From a checkpoint of a small image captioner.
Training: muon at rate 0.0017, 9400 steps, batches of 128.
Data: trained on views of escape-time and Newton fractals, 145000 training examples.
Rows from block 4 of the text decoder, named by matrix and row number. Rows with one number belong to one neuron. Each number is 500 + 25 x the weight over its row's rms, rounded and kept within 0 to 999. All counts start at 0. Numbers have three digits each.
# fc1: MLP up (decoder.blocks.4.mlp.fc1.weight, 384x192), inputs 96-191
# fc2: MLP down (decoder.blocks.4.mlp.fc2.weight, 192x384, transposed), outputs 96-191
fc1.29:449504511501484464521479504507517503450502493437518479488535518475509545506488520500527527472478513502504483486476473470486447547519520520520499468482512468507490463478523574519461463505514450488484493481540515519473470474513479477490490471513539437500473525531446478497520508500463477463
fc1.30:478509484502508480476499470478465459490502503495489522486543480477475492462511512486538468492510474461522512477466550504476427518438532485484484483472472515487506538478543487447502478524498489463467494491527461496497560503500501506494556493503566506491490476464497525543488488511492500458
fc1.31:482477526512523498451504481503530517466544532502433483508485497487518480511538536494546511471495526482521491520507469485558452488483480529494505506477497512504520445501475522487512474453504508491476505511498533437478532475481461540492504491485544518521543508487498526529478506490529500494
fc1.32:502479538492542519476526497513530537449483519496499483533505527512518516512510529508501505521512477540465480481486494475505497511528440472470487485467521450522498454467496487540499453488460494483491483518502503494499516493460482490502516497471434464504521484519515522509543544526501503485
fc1.33:500520465508533496485483469523509502490439491510502489544514504490485522517498456557493461540525522525503499439524511508491479477505522488483479513494510527500488508453497490488489528551541547497462510526462472524513535536520505499533469485478525503485531488462538500511458525516541500500
fc1.34:440492495521499485493497525522506512486526493482496472509485483516515517497520530538491491482463499504529464527488513486479490486519435472501515463542458476532501465480538444494549498465488505516528495484499476514512477459519508492515507510519540456505515499498496507521481525482493510528
fc1.35:551498483494527504487481498505489506508522511489517440468436501492485515493535489507491461476544507480537544544498458495520507468508512466479573450500538527512514514524479503510537530493519525568471482503521464492499478472503515500471510505509524488511513513490519472496508499506544508532
fc1.36:475534480532485501457527473509536502463534498519516493548508488450545502517513485518499507506534553511503529518475493475525500462487510504520479538498522464521532517527490508507534498489499530505486500451505538507509511457500511469441503543514508466496495496506486466484512474468516490494
fc1.37:496553493490484535487434495513469480493510484507513474506540478481510493501490488540471522513514491464512520508476506470484514505477505519486525515533469475485520488496513531542497502560524482526490471514496498533500493469483413470485501487498497545512471487519480518494510519479537512484
fc1.38:486523500499476511504505513429500525520476474521512491509569503462537464516466494472504513491520483478513519493487463504471530459469504517494542531514474503461518499461487499481484484504497474525527508485517496528485475514501511517527497519458497503489467498510494512501475540531525528532
fc1.39:497473496484508500479489486530493505488531549544468469501539494473552486491507523485555501493500499478487494489533457498519496474526457547537497549489463488512526476475452507498491495499509454484466489480500528452468497500517493539475501492485516481492530504536488520501495502496527501506
fc1.40:488498509512488460510460490496516567501487492502508496496505522480523504511473482522525451499501489453494508500516457536488487512516481538536470539498528475474471502515489509552463508460527532507431473505521531507478478511558499499477502543462491499482512493494486566513491562500515523515
fc1.41:426491506508525523509477518519490548451501502492511505494504537535534476489504485513488489543472533515447502487530492529525466447500512529505496556512516502507554447485548502502516523489497482486465515484519532494486432499511503503487486492505423522483489503476518506492512509493444495442
fc1.42:507506504484508499515467543515518529519518543492483532541484499515492509517502539554488495531498457502524491454487536494481551470476521455501476499487482508486502523516523464486473508521485517534500487484501525515465456506490463505441489496481489479511502525525511486522522488486500532517
fc1.43:476503490506506484484490518512517529537503508473547541507510430509513490539507536514488544485457532491536500482478492458515507488490483456433474485523464482469490501489513534490515532500509484502527479542504475494505476480490516464499526539516534514501480464500444509535464519467474545533
fc1.44:488502496495518543499540519523511532454557501511506534507545507480528483521493503487534504475462516462508487485462512480501493543454526485504509529472503487482502528498502516552513538487541492504518523482480533534494489529488477500500529531526493512546501505512508463540493481503519475489
fc1.45:500505517485511493482458499479461551515494455536454477513439483505503536534485482509516476514490526506508534517559500431511489511538518511482525489481520520469532496497536528498457489465519489504498555496483487502533467516517486480492460514457490499474472451484464470509506483516526497479
fc1.46:463562526527460475535506477513533453471526514478530465520483485505519497494519531475511495490506493499444541515543518534512458484499516481474540478497513527476535514458479485478485511462488525499493461505536498466536500507477496496578520525532469463460516484476509505503482520522509449484
fc1.47:469510514493471487533471515533498508519528514507497515503546448502469521542488493536484519497503408514478527519464543486518501503528491474496488488448503514495488513516517498503507510489493520480517481447453491441477467486513499473510468507484489453512487500491487480537542484509502501517
fc1.48:508515478485514533514500440469505509533480533503502500499475516492534507510532504517450499532519530570490525519533492470538469496497522456475513520492536484488539476476507505531450517458515540471538476535498522490553488503514511480490513507517520494496469462495510516474478515498517483475
fc1.49:556461494487500525487512535503452541507491435531491447520545480521495493519465497527509510515507464497479498515515478521515506451521541532498545504480476522488508482477536456489502475469487532515467510484470520505458445526513476491458451510501451539492514497541510501486532508477494521520
fc1.50:524520508494502481523460480515519504479489510527523465492511508536489494551511521528497486512515560533495481535490473471504456503541538457494458519507516503513503484502509500496466518470467480467529465478513523505483505540503462521509545499525542488496493508523490513476485510529506483498
fc1.51:501462492518535463478522523462481503502514531488507526514502499504518487497562490485471477504537489504530488483509504462481498497566494484515490539498506500498498492549475502496526482522492460450557525483476481511485481493497490475518518562444519491534484503461539429472523472492518534560
fc1.52:560440479508502490503478468484496532469502495533543512550504516499517509534482480499502505478519550524464529524544466492500513523489517519519458478444496533483523528468516491515505506485497478525472471472483482546518531563504511512488523469498486527476508432531478521503502493485527503450
fc1.53:480503557491557521474514478493463488481530486488497500517472471493457529491484453482498493535476514475448532513532523516465486504507483455490474529533529525499520464486552542489473499534484489518452478499500538498496484481531524504519473552493484510534483490479489554479487505515479475500
fc1.54:507448495505493512470507490533500468475457517504502481493449500534528499473494495506526532479491488494472509503509512520534489543525514463513510463486522473496457516487585492502496503515487486558500505499518515488473549501498499517505497506545575441456480503523524471445489469516558477460
fc1.55:511480470510485485495500478468508508537510525506484522498518505542508502526522550506510508537450529527528507507480495484494461515478490491485481497479485501491455514460460458517500504538473459513512497524513470531525509481465565453511515529461524486480498468467479533520508464501468526503
fc1.56:439451511533510493513537526477525540526549488485476517514514504475521504485540502471502516500473494535515474478503483535521536512516493506487458510504461534516501496487540501497500517519480478529504541467501527513491464515488460573456468510504486517496550496489524507514501524487472508494
fc1.57:469500466485524508461478504494555457519527498496479505515460511493494470493471523482520490489498470467526480484529528506491503498471551507513486494489495521467532465485486495526501502505473527520510523497465494487481484509518436498499482502530549459486508451492475499531490491532473522477
fc1.58:556486489548520474445512472475486520494491485508500512496428497508526540468532513544507458493502517501483498548483547517531519526506490474478520449469533517515565485530513489491504516483518533475470467496471479467500495497498503512500499475565508541527520477469554513537515495516502483489
fc1.59:469457481505483512531564501482471514564458503517509526528509497475512486513554501485540492555527508471501518493501506477464491469440537508550502500522498460527528539492476503508514487493489538556502488510474457485533495526474529502499524477502536502460497442468503508511505487490511503510
fc1.60:525493558527490504470505495486510523498519478492493503506497477482510518484523512520472511445477520500539472482493483483498542555508453468489484456488514539554479516474500499495503492515523508522498473501515553522497537483518499534520518516515515524486497501531472539484506458501523514498
fc2.29:543447487456507511465467492487467499515513484522485480469513509518517482494478498492486480508543485503526514524529520556483510460480475547509473525470471533486518551482484458496518502470496552499482436516502505472477520552516521514464514507463465535515497506526550515487493485514502491505
fc2.30:523458499534504480541484545506552520502503475524518508500486509551552513522508497492430544491490548521444480460516480496551534500550492518512476501548538502522519454520504499527479517460494478521531529498487511533526448488487513501493475489485464520474513510518503493460499530493509515537
fc2.31:516453505510505497472487508478491475539522513485476527479500540476489480518518476484519489458529548470498492515526483432545487495501512460516483493494504523493522491525488497487465502499518553477529506485466506457503503510496478535487546515493513515475478502501479544496485517539473524462
fc2.32:486489478469487452507510521500460467533526487491514542475505465501481471493500500497502520532502482481507513524513500491515468483491541518516522519512490522452474491516521506508473529474509536470500564488457540506475530499503503534496474478493589485468502535487479486471462450468480483553
fc2.33:438511527503502498489482535527527482504520511511446515481508498490532471526483508475519496519455482484496462528499512487510499518490480548484477541516460484504477474528510510525466540477511445502518554483464533483495470477488505536523443477503472516522512491539509533503491482514459500507
fc2.34:594530509501513516509472485516496506527507523544509546502510521503508482512482463465524522508496493489463522463487491503488494463462529520526521527469550477465485513547476532523437501549529477524488504532512500503476512483483490513471495501476478522563488469519499488467528482496500448471
fc2.35:474461507523503504441512525493518501513471485491479535487467512516483479519475497532515497507473512529507479513531508496527487503455497526506446482473487534514511440501484522469477519529479540445500513456475522473484545535515460510541474485493480509513538514468481529498476510501483513529
fc2.36:507464509487533486546451491526441514528498484494508493460465497512443494505481496522530503479474498498547474522513517482452505514539509472497519504491471549524470494529504510480472531510509467473490517504476492491507508511500535538514460487484495517519482493485512483503487523495535491508
fc2.37:487478501526546509487458519508464534553535512505522518513473489511492509495468513486488522476464468495511468523491469488521465469492505516515526532443504486486513497486532498507497503514490534502485520510473515517450483518499529509494511517519472481536505572492464469458502492487492552483
fc2.38:532524478514471476495481509453502494499514564514522515469532515488566463497508426477566485509524530532459511532521518490453569486439466532524514519492472523505510497490467471488549472496465499479505521517518497498481516534469534452494499544499486494475504503499511519496487510509499499541
fc2.39:508508500489491444513501474489487519488510536468521528521527527459504502516475478511542499477506506484480499508504492479484467525485512444518498532467519496451512511442540466495546448471523523483482485509481501496488464503543475539480497491452526501535477492490483479526532479517503479452
fc2.40:476453467502477487501553457457530470458490560469491506442508513535512444525488526453514527505536503521490478511475513504514516446504521539474490486514483487523537487439521550500547483496476461486493495492509463471488518477495460502485500449511499495464496496515499505469498516484499494473
fc2.41:567521503462476465471508463490500468525512478506510522509512488441511508488504545474527511482538482473540534519447532517487522539500504471483470481502523467505462539501508519518489499495498531462495498503506439466514547464492485506496480470469558460492481509534485535498477492482556492536
fc2.42:508496513512492521498550476458460453502509448513497484446494500498501475492504471494536502465525565507486512570523472492511469510518475527479528506511514512511506496458487529510510523476505459506508508509463454501513549502519523499521507489528492524501513483464486496468532496521523472479
fc2.43:501492476486488547554507458516499493474516484513498527476493533504547462485481483499495517497460506518476501468495486528540522509507529488552481455494532458515522520488503509517456483451490532526459539510538538473498517504518501509469506526475519497474461526488536532462497506492519488532
fc2.44:504506498501501509510478448452491474523536496452490478504479514520474462490542488515487494481510472498461531531523513544529517480507491525428488485573475501552531517453516507503515518537504521517485502526476537445507493534486474493483532506455520492502516482505516517472473515486497498550
fc2.45:506490493486481502537505485500537439489499503498549537495533500490512439507522515524507508487497454522506503462470486547498496496477485489513475511483490477534486521500455470520500539520514526518488466492481533506485512494501525501532522461535512504558513554525522508488475487474444498552
fc2.46:459508515551505474520491550507507520484509496495512489511545505495504490465510483523468510520493482550454517451506484498502500508468473468487539510507494529477531436485499481504508460483469538487469498500505513502472526510487485527520486524514502449491533505492496488485503484470521490510
fc2.47:508518541496525472496476507489497502471474498542492515514531479517512488459506490555491473503514510484497493492467491508529512474517516525475578516510452550476506480500432502498550485466513506494552492513537494492518496483533480484456505518521498489506527482472495510496493492482478475502
fc2.48:464491527516448488518482523534513480446509483535496509467475487480461513526464501537545480446495495495518499488505533506482524502525503507520492517495482532512468538527509514494506503524470462504467536448496494486467513513485510511495532453474475488512513554487483507507525449482486530532
fc2.49:463527496508515479489491494469528495489530533470519535471493505485534512492511487521471514480454551537479521494525494459501495512477462468512456503470520487515457522485472504528479517496518480491506472520508488535522548478483516473521503508498518437515492505510467497490466488512525469500
fc2.50:515467512462463508479538538482489489480498481487507494525510459450536550454524489489500520478508468517486491476511511499496507490489478541520534495490497466470514542475477513521525489520486483538499536511490498513542537477473514477528444472480487533513498490535547459501507475474489490487
fc2.51:512514467506524455525502481513503480455462517516508449488480506510495489492522514487501473494522469517559518494521491464495510492491588504479546523489507527488483504499498530510485558459519505509571500478480480484495470528494456434501515511495485437520507485485511473511518499487455510496
fc2.52:426562487530481511517536534507479502538552534503513514528490442492510507490506507537519520517519487502519489470462505520496492499476498511501527514495522496495462532511494524503509511477513514489500536505495495490513502493524513506487483526476558458536489502491479454469457494502488473472
fc2.53:517486540513513480494514504538529514505508484525493490526516509508504512511480524442510490524515473484514502493519556489512480466468512506537518486485534497520520507512468481483456489522513503459512460504465495486501490477510525502474571501462522440529517522497526516515547499481503461509
fc2.54:488473451497450493470530520526480496536522466513539488472503506513481526487479538501512489538448482502506545471510544516482550493521470477510480542478523489487467498476492488519481462528492484492494560547481518489545556496514539525515474504532510544490532429534483482482561492483477497509
fc2.55:496429485481472525527485500483487504487480509517499504515522481498479498508537484466503528523532452513469499479488517496456524459527501521532524475554526513521521490541523530528498502483492523514529475467522468470518463501528485530520464487509492518466447481478503476522493515527528492509
fc2.56:542578506456485489521500483499532482499495498511567515518522499528521468506492478541517492488541518459493561493489499460484481472510477495497505521502550493499490513473459495534491496497514509490504489544508428479525522467481522456542504524512494475510478484513499518478468489489538480487
fc2.57:504502457515494485530519501514491497500482521456514474464488509510502516506539482458516497503513534483521523509499451474463483496533460495447505507510499493495464512501521551506491543492515516501476515530474538519517511509496535530516517487509442531462527522499521485496463538454545483505
fc2.58:540469482460466514482490524493483521530511496475466518452451485496503461484473438506504479505517495515508498547528453475495512459494509508491496527511476559543510459515483535481496516507453516495491483471480522471492519523515478531513489489494475493473519523468521501459496527518528521485
fc2.59:473541483537476505539449470507465492482507552511455494487467517507516522503512474494442533488547525505484501540503506512481484520514535535491565464446482495501495488516516481490501522468468510548525487524465461509498521480476490518505469455495496531517487505457476506524491466499527503439
fc2.60:512510499455491491535510524526481466530525534561481512523510503502506485535452521521535530540471511490492541506496508493519454470490482526521495502477527484460507514486469529522482495459493500480492467509493481469543490469472460488534520473442522491521506503521532499503475504438543469538